Weights of a small encoder-decoder image transcriber: encoder activation star_relu, decoder norm layernorm.
Rows from block 3 of the image encoder of a small encoder-decoder image transcriber, named by matrix and row number. Rows with one number belong to one neuron. Each number is 500 + 40 x the weight over its row's rms, rounded and kept within 0 to 999. All counts start at 0. Numbers have three digits each.
After each neuron's rows are labels from the 100 images, of 14976, where the neuron reaches its highest value: "strongest on" is what is common among them. Only what is clearly more common there than usual is listed. The data: seven-segment displays showing three digits.
# fc1: MLP up (encoder.blocks.3.mlp.fc1.weight, 1920x320), inputs 128-191
# fc2: MLP down (encoder.blocks.3.mlp.fc2.weight, 320x1920, transposed), outputs 128-191

fc1.630:505505476596464431515488506534448496460521487614510526497534512520519511353495508511526497491521472562480487476506472489493540397546510561566539439507488496513470503493465418522475439551494486
fc2.630:481498455438489495573482534542506540483559444562518531551519473482421484535521537480527432516420537595524487459406507482525522484500510458517522526472492517455425469449568478534478507510568517
strongest on: first digit: 5

fc1.513:469449465533463529531509559457441504453484555550540505566602531498492491528448563509558468569503438509497434455539499510530614441466549544514533532487498493540515515437511567510554535511481506
fc2.513:449514500475534540448488545508500456465428550542453443527530489508532437538534492511523444555512544509451511471472529545588521517486450540546579527480520524443475518527509402498459481508531483
strongest on: second digit: 2

fc1.242:525572522505586578478485466473516451515448506481456412506505557493467514521470518560555416498404536489493488444450511508519561505600469599536513484524473599551446501400510568488499497520477531
fc2.242:557551485476492539414458567428528454494571549495552526522534535535387510476534497464539555557454476543527490525493522437463494400514512499426500513516488491471534503451521493454503511578521474
strongest on: blue glow; second digit: 4

fc1.21:484433538521504502497531447471498506523485484512490536471512443438485519514548526506551524539534468464505570462470555547441473498450471515486487552492391439554464465481569442500549495455548550
fc2.21:484440421470459454437442511539501497462528516498452528532505507608507563467523468507517540530492471470527511486508502555526480570436516457503480480477490476540472492497474487517527460531499503
strongest on: decimal point; dark on pale

fc1.566:492532442508464468516482539508463456553505457510521498524478510501524518513393528516485578529487475471418571487493580545493582552499490469495485464536447455481419478518469526534474455463468517
fc2.566:593483432448499568452367557459526475521484518504519529500503557497439544465502482477550512561446448513512456487491522486479504504491542515515544485461478446490475465454534482449503436548554546
strongest on: the digit 0; white glow; first digit: 0

fc1.449:457543509504584585493463490464480570453513546522564514495510420527522442536583493450459475421497506497432500488576526506430488492535447482503513578537500474386471494486476479491470501496480487
fc2.449:454457512502511474487492469543478577545508409550499550491478493466502486524441436526501468598498478471566534505536493415474520546534535500478508466484542448446503501503510516561555448488519513
strongest on: dark on pale

fc1.278:519484485545543501537514424484461418516572469498499509556460539477551534485407453498533522496529434557500395478538592505486520509531434482562516473468551543498402526481525469546532554427469474
fc2.278:529543542436454455545490584516547472512521489523466490503596586511473465488499529434610527472433556513522546511535519530528466476515483488501538496549426467468586485507462449528402447520560496
strongest on: glare; red glow

fc1.348:460508502471467420480463443449501507455444457542500501536540551512516435522562573549543471500467461493469537508524467548463507499531521563558537439505461464517530355462476545485476452597489466
fc2.348:523498489511508525433455538455513479526555501538487554505522527565428476447554503428480576576515483549539495507537547464414524379475536469433494456504417462445585503473468527493512563553532513
strongest on: the digit 2; third digit: 8; first digit: 2; third digit: 2

fc1.377:511559572530551585562561478538532569477467503529472572431482403471407541522491488511522554536473483454561484500494438493479505496487547504522521425552463454526538564480511548559417485527497518
fc2.377:490474432472517484461421557523490432475525522419436535596571495540505572500509520490498474491516480518520471479530505497513427425523386521460506523522512515459434513510532521436522503529510502
strongest on: decimal point; white glow; third digit: 8

fc1.297:454538480533459509492493555461501458492450488549533517461516501509474498527543532508508471543532450569489490495534582429460585511476522528473555527456519474536454515462509543528535500540522465
fc2.297:513491488496497597445487595455503461503425604537508506501548528545491453531562588491536488490475557507460532471467518485596536458468472449466534499476515490506512526500496462565412550531554541
strongest on: the digit 3; first digit: 3; third digit: 3

fc1.551:460462485497469521413489465540494434437505524543583491483518467552505522520499550509512435458449521536502491462524496460547442453492514466524492493464486501495477435480574523466442444529487544
fc2.551:462546510529424576425544519440508486511483531554541564460512547509439472456520537491518429467450561531441470441481549504515509480524510484500511456539489514532487406496526440502499528550529517
strongest on: the digit 2; third digit: 2; second digit: 2

fc1.643:491504522537542527559456560437516549485549496500534524500545505549497531572506601492467489499539508430528555511497533467562574546482491556477537545499456469525427477480550519489453508590514469
fc2.643:518500513465484529432472486517486580528522480544505560563482519485435401522505536534502479571479592491521533448556510505455593487507536528532519471463488452472510467505521499494508524496537485
strongest on: blue glow

fc1.404:498561496507576552525495500498527521499552493609449497509520497475478499428499491481461493457482520534523477485491522518519541494500539511496532526456529583561488447481463494517509491496438418
fc2.404:462464504516516504422427466519471447469545476485502586530552523570489427523489528478478546479494431469523466543527529451502467571502480482502449475478447489465498416551424508504501497502538497
strongest on: dark on pale

fc1.9:444553442556516466443499473485528486478508530462517432466470484414463532498464514543581529484495470451480512499475532546450505476528435508454520500560507509592436504465488505432423477532520494
fc2.9:501489470453512510519518554462500454418485475523488482517467471477432571444501561548567499525474525562416424492515525488506480526420570473490509499450557539570434530421533493461521452539528497
strongest on: amber glow; second digit: 4

fc1.599:473562480527546499483442570378509478443541519478536518514521437568497552481450524529463573445451516526433514459465501489492481481501462562512532472530521508511447446535497448488478427524521484
fc2.599:538539484454475545465510602488538516577465525447504515581565472544437525485507534540537505500465557490455501563422502428511544477514513546497518599445486463444512490427477460441450457554486505
strongest on: the digit 0; second digit: 0; first digit: 0

fc1.105:516511467500435520508505540520529541528441502538547474490502537556488536526461481464504483516478498551492520595535504506465466450490513574523524446519482486513519493478532406451510515516516460
fc2.105:506564520440528539506446571477514454477498514474518560594590459517475576454491567543490508451475520453416528546489519435472515516509478518507499573505490458433473446498499508513470475553479459
strongest on: green glow; third digit: 7; third digit: 1

fc1.198:497458469536531554515524575521473434415470497507478460459538471536479507530440517543520473446503581535512489496472527501509453537550518462457496529485538464543554502553488522508510500516538480
fc2.198:530569547488454561470491527484537454534476536535526591415547571526463460494479483461488451481432532558456500453498512441550561422541489518470523449518536511502488474494501493445477571537506533
strongest on: the digit 3; white glow; second digit: 3; first digit: 3

fc1.353:438491457498484527492518574472497472477437563536463463575578440514490489534539527530503468536494511524470517503535544496492583488533556541513462459482470506533498464455507462551528517530492484
fc2.353:528538534483488590469481604502488444491541616506513535521519535506490492528578521535523495552488530461483490447478547479516531443474486500511526465465487511478501480521448466499427531571578514
strongest on: the digit 2; first digit: 2; white glow; third digit: 2

fc1.619:510474515473505523476499503470502440469528573517496518558505483506440506476556457534526456475524494596507459524458517474517488468510449489490493509554535512492452567459561520524499521508479448
fc2.619:519474543569496544431491498506500500542555555489491514457448534524443503477501480490494559575498442563510456492528524482437501475535543422426416475491443512409591490473467509499477575502490502
strongest on: dark on pale

fc1.659:493485515509461470507496540487463437479535458519507447514483513533502480456474440519564379437480481468498445459444590512506490545583442510594497489506528553529448538574513559542469510478467512
fc2.659:521542538454565470573519570550506470520516454503515426501596568441530496501434495451584467508440496491530522473587512556480447464483400543516537497544454490474548510539474477557417485504557521
strongest on: glare; second digit: 3

fc1.545:489482496471497443470482429464564472464474470520467497436560424536496454451524424520488537467469520505456455519527444493493551566427512494574568474502507484463449448436472472460512461557551516
fc2.545:567466468471551533411527535462504492521483508478543568525470524509425475452521528450460634541508450450556508559550510444480502437506523532437417508494471434425595538506510530539450564535484502
strongest on: blue glow

fc1.81:457551529548527538474556412480518538480428538483587515496479433532480613521510471444464390452546531541546507564527450493535524473502495500451464500453510501479415506451460495468476502438576557
fc2.81:400489478471563477555462473515510539571460422511486471519481496491507551521431519519437472519564557501525487515411501517536490452486534541474501521491509528522467511535485529498545521447512494
strongest on: amber glow

fc1.510:542474502536516506501441469496463406458514472520557442483569567416505531530466442453489485525534433520518443479485483566469466459477493499510485511504500527544469455484551478522550508555534532
fc2.510:547495578475532421547522581586499514467544581527497528532514489535509498444487546470518503503428461520491496512500507469470440403498444453541518431534436480522556509534442477554450488508506507
strongest on: red glow

fc1.500:571596472473553530483498577465501482438489411470486500515496531496515521510512467602471527518456478556385509535486489500563534513515434482497518532460502464549514438542479448452432476505517524
fc2.500:609495475465483514460459567475551412516481513488471540506518527549462581411494518447520497541490474504495493522517538516472515475488530500494484471502474435469476503431521532483495437519521489
strongest on: the digit 0; first digit: 0; second digit: 0; third digit: 0

fc1.481:460458466515514454515546492468439510517508544523498494550501462520549544481488455478477485528585469479476481542535432580520465514454500497484569546506485496518476504577463468528506485551490539
fc2.481:448501496427577426548541574549480496509489476491446460540505516454434518559529474520511504567487474545516495480493434518485543450483483509477462510474469516473520506468576490472501470480531497
strongest on: decimal point; the digit 4; third digit: 4

fc1.610:434518442580479468481499575463470500487447527504580536497482493465521490535468506533562488470541477483519457495502512509498550488523405489453525560484509509517463539439508533525481522529474475
fc2.610:475512452439563512535434527581578488567494462463494453602580485467504482561515543501458496582489532504488533546501501483535459470497465549570485507488493530513466517493528484478494502481519475
strongest on: decimal point; white glow; third digit: 9; third digit: 3

fc1.95:485477498517459536527456535460532505494522460470503561567486486510487530500482570489489471475532555522457556518456518535491510513512505491481449486478534477440472461490559545513442546508468519
fc2.95:425513482560480589449510488401517465445488532541543557510525530594494406523526562537510525502518487443531555484590463488487545563449525522538509443550443437475470499532473455521434478451521526
strongest on: blue glow

fc1.521:516476557468454505592496481546459568506502560529421531455498510458427511502495397540546439517485594494524484578512471510511455497496577481485525449431488556521520521442471450432496547519517536
fc2.521:481485453483478548441504506474521487494555467497545445447405513473492487511548522544496542485469429452550480532485430489454491508490459479576516452483500452456520522527481501559461489474492469
strongest on: blue glow

fc1.281:456474510599550432507484570446485496533520433509530545436506496469488490522488498509493462444460471534496534451590542494474511534532539501446536485471554505539527467511524487452499507449482452
fc2.281:566490453478537505450441548461497456521516469514497475524476519530428492489508497460521523574499442495602524425480505450483532438511448490462482485518467465437476536436473510529499468555493549
strongest on: red glow; green glow; third digit: 4

fc1.124:434512462526523473510492516478585496502493420528514437466500590509555606509540453484517534461536490539484480565516524480526476438451444506563476494557524503524474497522471427509569456501516474
fc2.124:502563451478494506492491568461559471519545441473493512580542528568471559461508524567478496425497517511485581538477547418490551457549500496474512538507465430459516492497526531460389423487433443
strongest on: third digit: 1

fc1.342:498554482486501448417548484431551460506487506505489531453562503525440500496484391539519506507499469519523518481481475488509478551508473560519583512470483491468524506482513475532543494539524588
fc2.342:519534491561488454452548522441557497541535496451588473529456471452505459498526531502479575457493455464459553593532451453499441476496511484560407558540523488494585481543431505525425513521506461
strongest on: dark on pale; second digit: 8

fc1.614:513478539508527535445477572487500502487474571461505561523538532507515553561544506521470569547498465555569506492531485499484482488527520518575435485550534499479443434463510512476462485577467519
fc2.614:568506504486464535449424534453525457519568512511497589492434542561395431466506534468514554523481513550541495472518545448489512452513481474512453462493447462437509468449538527513502526555439475
strongest on: the digit 2; third digit: 2

fc1.733:410459520475513494523507523480461501499508582481495452509518563433452469508550496509498511537454500548588592469512489494516537492504564426517464516564418514498513515445597433483543464509491515
fc2.733:487486539489485492466500503474535467575540513502561498493458435538505449472516430538497564490501400514455493515426476460508494452554461569471488470520491480453579496480507546525478491478422447
strongest on: the digit 3; third digit: 3; red glow; first digit: 3

fc1.191:554457512527495461490528428523551534536451502543541547538480522456483446477515554478551476512503428476453552480452452448494475523449545560494480560457443452517475522484554513535489464542530544
fc2.191:496496460452420421484510493496457445472549539501445429442551547611493476529561413480532511498525479455531535474503525566532458575482484472503534546483495536524488480507474482486549516489449501
strongest on: the digit 7; amber glow; second digit: 7

fc1.92:519510502545428457557472508554542493565540486469476478477479563463521493491494455500481524485616440497464495463477524474487522472507527450510491417452462582481619571568533501519457491477471524
fc2.92:439549488486518465503483534499472510579512456487426463469506538429505506502460510515566487443559467520508522428494492545553544471558464522502507564540429515488489513451518440483525463516525518
strongest on: the digit 5; dark on pale; first digit: 5; third digit: 5

fc1.280:527556475601569522478542525478513483506447503503557517478513452440540531450458526536478486487483561530381576554454475521518558543463489556451576490527479538512517506513464454445547534568528457
fc2.280:533495433457419527480404581511502460580502549405508548509500479521430591505361530511559492497467540573441521556445516473546485513538461458507526536508537442504468465439541506466483474536493541
strongest on: green glow; blue glow

fc1.596:510487560497486474424529516487449552485492596518426508491541548499507560486506412464478461538512550529501423503544496524482512491450548453488456439529478523586528421483536485482594511500473536
fc2.596:467529552578473561456530466515525509555547486473550544502405518527444432488532504552472594499513419496532438565517497481463480478566500482474442484496466475457633501457456541528543513500485455
strongest on: white glow

fc1.303:512539533483444491515457500536483503517461523528542484471473503591433437441538473513544472533497495442561420496533470515473507513537505510499436411513504614559578561553510486501532483567499483
fc2.303:512460491496461485523518529486486495431562457594510498428487518446443410507502562523457513492522398475519576531426439477473531530464494508514547519490458478451419435443544536479447512468508525
strongest on: white glow

fc1.479:439454506556457575465520591463490455438520460508535514497578459438533497558447529492568531495530501520528490460417510445501531591506489419474475437507421455481491508465561487496455467537565546
fc2.479:485504517448448580473478505468514436504434550518546509452540478592512434517532496445467443537473585503471543512527487440538504416521509528523456509469549576501461442499502513568487484495444486
strongest on: the digit 3; third digit: 3; white glow; first digit: 3

fc1.685:499491485578481561516507583487521462495511507566455536503491485491540514491431514541516484512565570487503575497466579455493509521525472478459480449472499514500466515503452528527479518440485456
fc2.685:557455491454536635503476565432497462492467512486538481483496512508534491469523467467522509545440498536540494479493537445474384468491490504518478512515503507368522537530500513586506529540502496
strongest on: red glow

fc1.658:484483597483492505489459491496463408534465498539550474464533557401489554476473497517485445447513467581419466479510469579504527519528421525522483490490468576453469497501530505579492528546494513
fc2.658:545540537496462458512551475495543480472496473495412502491465523500496529502491541489581519492439483486498431518543480509471513455487511484522556444588491480456542484527469464524500459423492551
strongest on: red glow

fc1.755:445500517497501477526509527485542505489516474530439536487424495464492440507529438514482454496592602506495467503503541495473483504511527494482470432434471617493555486535496480477421515500451481
fc2.755:481528439525563482510474537521504471486475409463532394485440492479489551504534477508480462524491447509531534413523463490472539503510493518487453479545472487479494548470476479515499412508487520
strongest on: the digit 7; red glow; third digit: 7; first digit: 7

fc1.442:533523546488452498481546437470544518463473405508444422492492486493526531569532515541521483467519488482614538460457493494528551542515539551476533402476512502471535527498523531515517509451467488
fc2.442:471473482554564528477490546493457442518452525565521448531486479538508463519511504444482480513519447480490491445479439523467520534451550492513485490557542552498515530460413542551519512455495566
strongest on: third digit: 4

fc1.363:522544449539557470503481539500499518449512512522551556459527459440494485512450527531535479499434442510431480488497564526478477525504468449485498548536595479541426520445446551486453517513497486
fc2.363:543462458474488492515468541543510458478454493465384495493452460518451608453520504490524482578471470530467451472476518509502487515489555464444499467471512498497444522476500540432505470526549532
strongest on: the digit 4; second digit: 4

fc1.761:437415534547542514467536474459508435530517480434552541451451448497507473473521479460453535454457522581560514443495539474499564533540495503540473473478453507457537487463588449462460520558473577
fc2.761:593515446470459484450486446473431488485512496509516544478479512549494515447487534529523577513553465489500516505512483482482472489508518514523415528478514477486466551537512489561478540569487516
strongest on: the digit 6; first digit: 6; third digit: 6

fc1.728:499506524433500502499453550463486483517536559550477529537494551509488518481496480528439469550568556446511534512538467556436440463526543591482530465480514432462502484570500432505509499547489483
fc2.728:469526462469479486564488514572452571544561429491530452544476442445448457523498473515476428556477465494595519442496444555484581473519545465487498557475421479498437504474500489479443464469558503
strongest on: dark on pale; the digit 2

fc1.540:452522578538528511466514513461462524518514553467387486486582489542551473465497432529516437547456508565528471485513467494525519488511560482503512437578465511550566465464486454533495493460411575
fc2.540:462504535593473527453529475495518514561575479472508546517388531501435442471543519514449596507527437510541443565483502507498495455533454494481455472508475479466599490468450548521519492536458457
strongest on: white glow

fc1.627:455570514508505504465466519447521495458492509489508527518512403531479542520518468505547521455509561396525462488502592508561459482476475489484515440478500492482465546460430525478484498415448477
fc2.627:493541419475461507488535450469507560493467471546552542484518522475467540499449545549508497534522503500433427486467488498515539521446546555505570539472589545516475468513506440507592493507544481
strongest on: blue glow; second digit: 8

fc1.369:508496474548489489483517462397512509512486557476528522543552457573512533440553477517491446537525509556526501547514463458536534485495510502515512438525488463502478471539475494486514517446548574
fc2.369:484468548540514549469515488493488523560560549458509507503392533550478456439504466504458577497519414543538485561496500498460464484534507442468426500508448522430628489415457508516506517527481446
strongest on: white glow

fc1.632:520520463535489505505484581423477471438552519419482541494581461532412497502552408520516587473422469470499540583487544443569524536518548565532522499472458505483546515477536528554470501536469483
fc2.632:557498535476483503473487518473550502445597495542490447449533569497483490512474527541525479526533497542462528458583509468425519416537459512481439504459541539484513539537551461511494510537506570
strongest on: the digit 6; white glow; first digit: 6; third digit: 5

fc1.529:496494472542558486499549495439438469487485491529500469512460542494522489505432445507519497472512437478408514460571566494481537542454459534489512485556558459494471500549488472464503521514480450
fc2.529:566558494460445510462528539487534421527473503466531472527588532547502530502515441486550558502421543496502613515568502563506488544549485488489478517508455449466526489419434546475449486526498477
strongest on: the digit 0; second digit: 0; red glow; first digit: 0

fc1.682:419467472553599502447530564478502499503516567540535494524539523510530504499494537514507494468497436451529518520561505529493520556444526538555485488497508524441530490406478470480458519596500499
fc2.682:548477444514486480460535485403544414497468550387515501531491573526555489479526453467541561523420551434497542500595477514513512602446512475522507474506462369474517506538429486474453478493460493
strongest on: dark on pale; third digit: 8

fc1.536:415479498455502561522479536466518494507494553426492519575515476503523463539468519517541514511483501537512491553470455522533511517424499480466523490502354462484483483430514485508514500509550519
fc2.536:469478501524439582491466534507523500532530587560532485423495513594499439529567484525483516528504468486494563511455495456509508540533504483484485495530536533530493525496505447548496449514497476
strongest on: green glow; first digit: 5; first digit: 9

fc1.300:426496510488547521490443521397462485494437449482455523459457482502493573566501444496508515457574515510587500519543489486488535456573528540476489515569537534498530508550411560493483478490529509
fc2.300:588478510483471555426420534491539455543565543566488561499527537548431453534564513431509556561476489551541483483482557483518503395557522499485476472447479504474542514446543528514513519559508509
strongest on: glare; third digit: 1

fc1.118:520482520460492472543489512579528482461496520509421487523455475473478455467547408567472474534502502478500453540490534521485501447512522520505453471449480553517503475448515489448477552437477543
fc2.118:487520414478504493528513541530470512489541437501532374493441544482488506528524462560548442496492437495562520472518426500503518496490456534481496513503453485467505558504485435484434504489506501
strongest on: the digit 5; first digit: 5; third digit: 5; first digit: 4

fc1.384:482510530463532560466527477440398497466514508511473481531552481467444572514537461450522429514534469496486446482547472488545495443511434486545503517529483521544579506466484504520583469482464519
fc2.384:503513534607497499442522503511523526580603481496486538547435525485445422467536514515429554560513475525531462524490521499463484443537493480487433447486452492466615491494469519524518499504481467
strongest on: white glow

fc1.70:507500508498514506531490518489452435470516572476495476507543430512531539532476480548496530499510510501534432512548513473529514472490551444500532473502531464479498520523580424547482441508473526
fc2.70:491458469470514537447472483488495453517460442470535553520510499529586467537474458470518478444493551553490509540540489486543510492538463519537506488523553596447447450550455505490436529459511563
strongest on: decimal point; second digit: 5

fc1.650:448520516440506439519471549434455526524475519494511536530510518495494538556428394504558551421557552510453462492454456431511512527493436517525494437558481509538570542564558479479476512497507501
fc2.650:484539499458531520588546539598452488529542545544541446538581558470519498489536403523540466554506457471490632482564485590526490481529468490496508532440477472525460504532472488450454501545510486
strongest on: white glow

fc1.195:523496490537444497508562523483491499457476393464508447501419491498522582508493406545502503487520543596499488569546460568510572559521445474481491454518490506489450470500471492522511484532509466
fc2.195:523449475477521549475517478446522427564478439414456532532507520494473617508441437528469498514471519459464557552517518512499510504509526505557507533451507514518520477492533481473532454468484509
strongest on: first digit: 0

fc1.750:539485485536532500515484454467465516516498474524545513447449518525449521562542443550530439496580474447477605506412519500512497497579453466499429523469512460591559616520539471528434499503475543
fc2.750:481474457540459513492540431491471529515502496538452498506467468545533543535518510475561497453565620526514525479494517539536542542484466521555496512449532451522446466493492419498544459523482437
strongest on: amber glow; first digit: 5; first digit: 6

fc1.71:469403526531544563487504532455513417531511565472462510513524503547527512552390602515485496493581473478543422514457508455533487476445533447492454492517499456496531491483484510598563518523485529
fc2.71:567479428445502571485535491487469533506503532480501507535493476512544446561535408508578525518476542529555542483527550446511457488562444510505549506483516531445516496536513478516492504530426505
strongest on: green glow

fc1.405:438430532534558550565537533524566542504477537545485541490572481501572490510414490524481486524505497422466501397499496490522447495458419486490502438525489569537542514541524479579504507498467486
fc2.405:528538448419558512465468585534498462467514478479435554526499493560549574467529502487532578469450522491506474522637471535464441506506466517496564489534487498459454477514499525462476491443509545
strongest on: dark on pale

fc1.266:531515498489460422510516550520512445485569531513442465493544491574472466436599505550492507465571487486495430477469496511479447465525471483527511472486444506510526528543521514452443543502513497
fc2.266:525492446478496491534534535490523507466563458503474409542461531494507536478464470533554465538519442517529488507515471508479487530476461501482501533450434479413508541475506449509450490530528546
strongest on: green glow; first digit: 2

fc1.158:408514525495534517464567520476494537442501475605518443485511556469489509549496477530531472468510513540515526475416474495539487516533539457492552467500488507531522535480453496525531492487520521
fc2.158:548458498570549523489551559502477381536373505505506365502525485536547497445481479478502476540525503466528537506464471510492491577501518562442543513487552498566416535434418560515491556500491430
strongest on: the digit 4; third digit: 4; first digit: 3

fc1.602:498511546545526575393528485552486486488492478498456495465425457464462470484466391569480484486522536531472523533520499547500512546522531482454549467527516544501484489544459477506539548558493463
fc2.602:480487415506521474470518522470475425527457456541535514512453462517512523478536453475461469552491436474548570424518473488487555464480495492497478425542521431483424502475509514498467423538458497
strongest on: third digit: 4

fc1.187:521475574519518470497493489486477436436495512507504477470540506522495540485444496487567462525518485482468474462515568509390510491522490504484494534463494575554446513506579495547523460428504469
fc2.187:532522525429567431494440564529511508511554512513484473520544552498540477495456518435535476489465477532483498487558528553536461470483448507546526486552511499474540562557492467569479482482562561
strongest on: the digit 3; blue glow; first digit: 3

fc1.656:560497488558447509583517547519485505543481574514453544504517449532554473446471530535520475587526500476493469510448415562481536469484501516551548493499411513465459501519505507526470528501492469
fc2.656:480497436430559403504474570542437490510475459496495445575500457514519497523486496475608477528507466515567505490516494536539500525469473527542482534479481504490510560462549482515423444526543428
strongest on: the digit 5; first digit: 5

fc1.339:497511523526507510503600425487459512479484489500579526472509487485496515554545427511507430455551498481502502536464464522560489489470456467452474529521540476548449511435484515485535523475579502
fc2.339:446445497515515536568480513513488482539437530480405434489474466473556505524561556466453490517499574527506538568472525477514434426488516542448477522463521480456501542507515462476559508488489484
strongest on: amber glow; white glow

fc1.19:488463513534520445433522523510526416545470481488557520494478470572472535500584526543538567494513495522484484467522562462544536443462559498526486480488490490499500412487501521486439460551437483
fc2.19:516428478504452492548540414504479450484486483474432552442456546541514513502508598462451530479609492481469516481511584517485501521522524472498518509472459508501442475508525509562519564557528491
strongest on: the digit 6; first digit: 6; third digit: 6

fc1.716:476447489545418460480529448513557566508478583510424466447563446454477544579421560512528488526460391514447528489480503517441504506430491488457471488516547531531491546529486567518548463564545470
fc2.716:540441454509461470493457560564498476429509509483442566454484474564532559451543502463528466494505560559521421433490552433531445487512498448451463448506514446517481505483570540491513425484586536
strongest on: third digit: 0

fc1.345:509499472550476540485521518575414542487489591559535530509508505572445489483454518506548487584485448457478480533516531523531607507507530550528486475455513460526517523454533556472550502508487499
fc2.345:477490487421519568399465519478520432542460496510498439507511502454529459569512467521530442523450541515468466438450537543579551504502470579540580517517484542433480458537525436488473499499530533
strongest on: the digit 2

fc1.704:463457485554470524479548597484502483523440520488505524450567499463484499564486478503505518444572535549515511436488502437495525536580419521539503434484558485510492514456538474562505476489529464
fc2.704:551496467469480549486455552475501413512408531481515469493537468578524448516570489437489493547472541506522520490502529421536504457511521488487493513459521502475492513478492505495442529532493489
strongest on: the digit 3; third digit: 3; first digit: 3; white glow

fc1.604:465454493438506449490492425477572488457472469495517457611472445527409416460508505520512511556573530468520509465543520443499524472524526470496469448569508513478557534506528492501529567503515551
fc2.604:533475579513428522439510533504526488567546500488548559496446519503495518429483504458505547441503432465523502537520522509479452560592535534557461505516471488516529407456465507520518514525445464
strongest on: decimal point

fc1.120:505513496477425432489502534541507475511529560513470459525459479476443473494542408516490490556549494494524505516513478505476489486461538437467512423468418555457598521516522535465472566458479506
fc2.120:500537466478523511515506547514492502532495453466466432493442511500517516517451490545579473510499447489555498490503444519542532505523445537478456504482432486486523586469491430500446481508478519
strongest on: the digit 5; red glow; first digit: 5

fc1.41:520481503496508553517496559457518506428529528466513470532461556495484540403455479541499469507532511459516465499510524539437524554532522503448496505506515515532546540613536508512509465499469498
fc2.41:517558536444495462545583555518535407575468433507496482470558575492525540522418477460584519457445507518462562483572533590512429498494455526547490511536473460532518501476484504481411505484513541
strongest on: glare; dark on pale

fc1.224:549460502526519472510538457487510533490449557485470505458492400418464517507450563476518480495532468471488539563479502506479469500454478412441486488479502599520468498491480610528467473509564445
fc2.224:503441477531423515512459565597499537369529514491426544434495494528527553470529523476525448495526588546491454454495550461546436487532475487476531447482541447513478517522556503473548477508583535
strongest on: first digit: 0

fc1.729:473411604516450525523545484530450477465494490520502488440505442488453482564519475485510455514500451505530463534526457501492464491451603432378435494501547500541546496505490469459587506505595451
fc2.729:481512492511482499441502478483444399450458531524518460511432521513520459529551514493485470542511422457550601514465466533507491517554447550507531432510499439472468477549458600491448502493498476
strongest on: white glow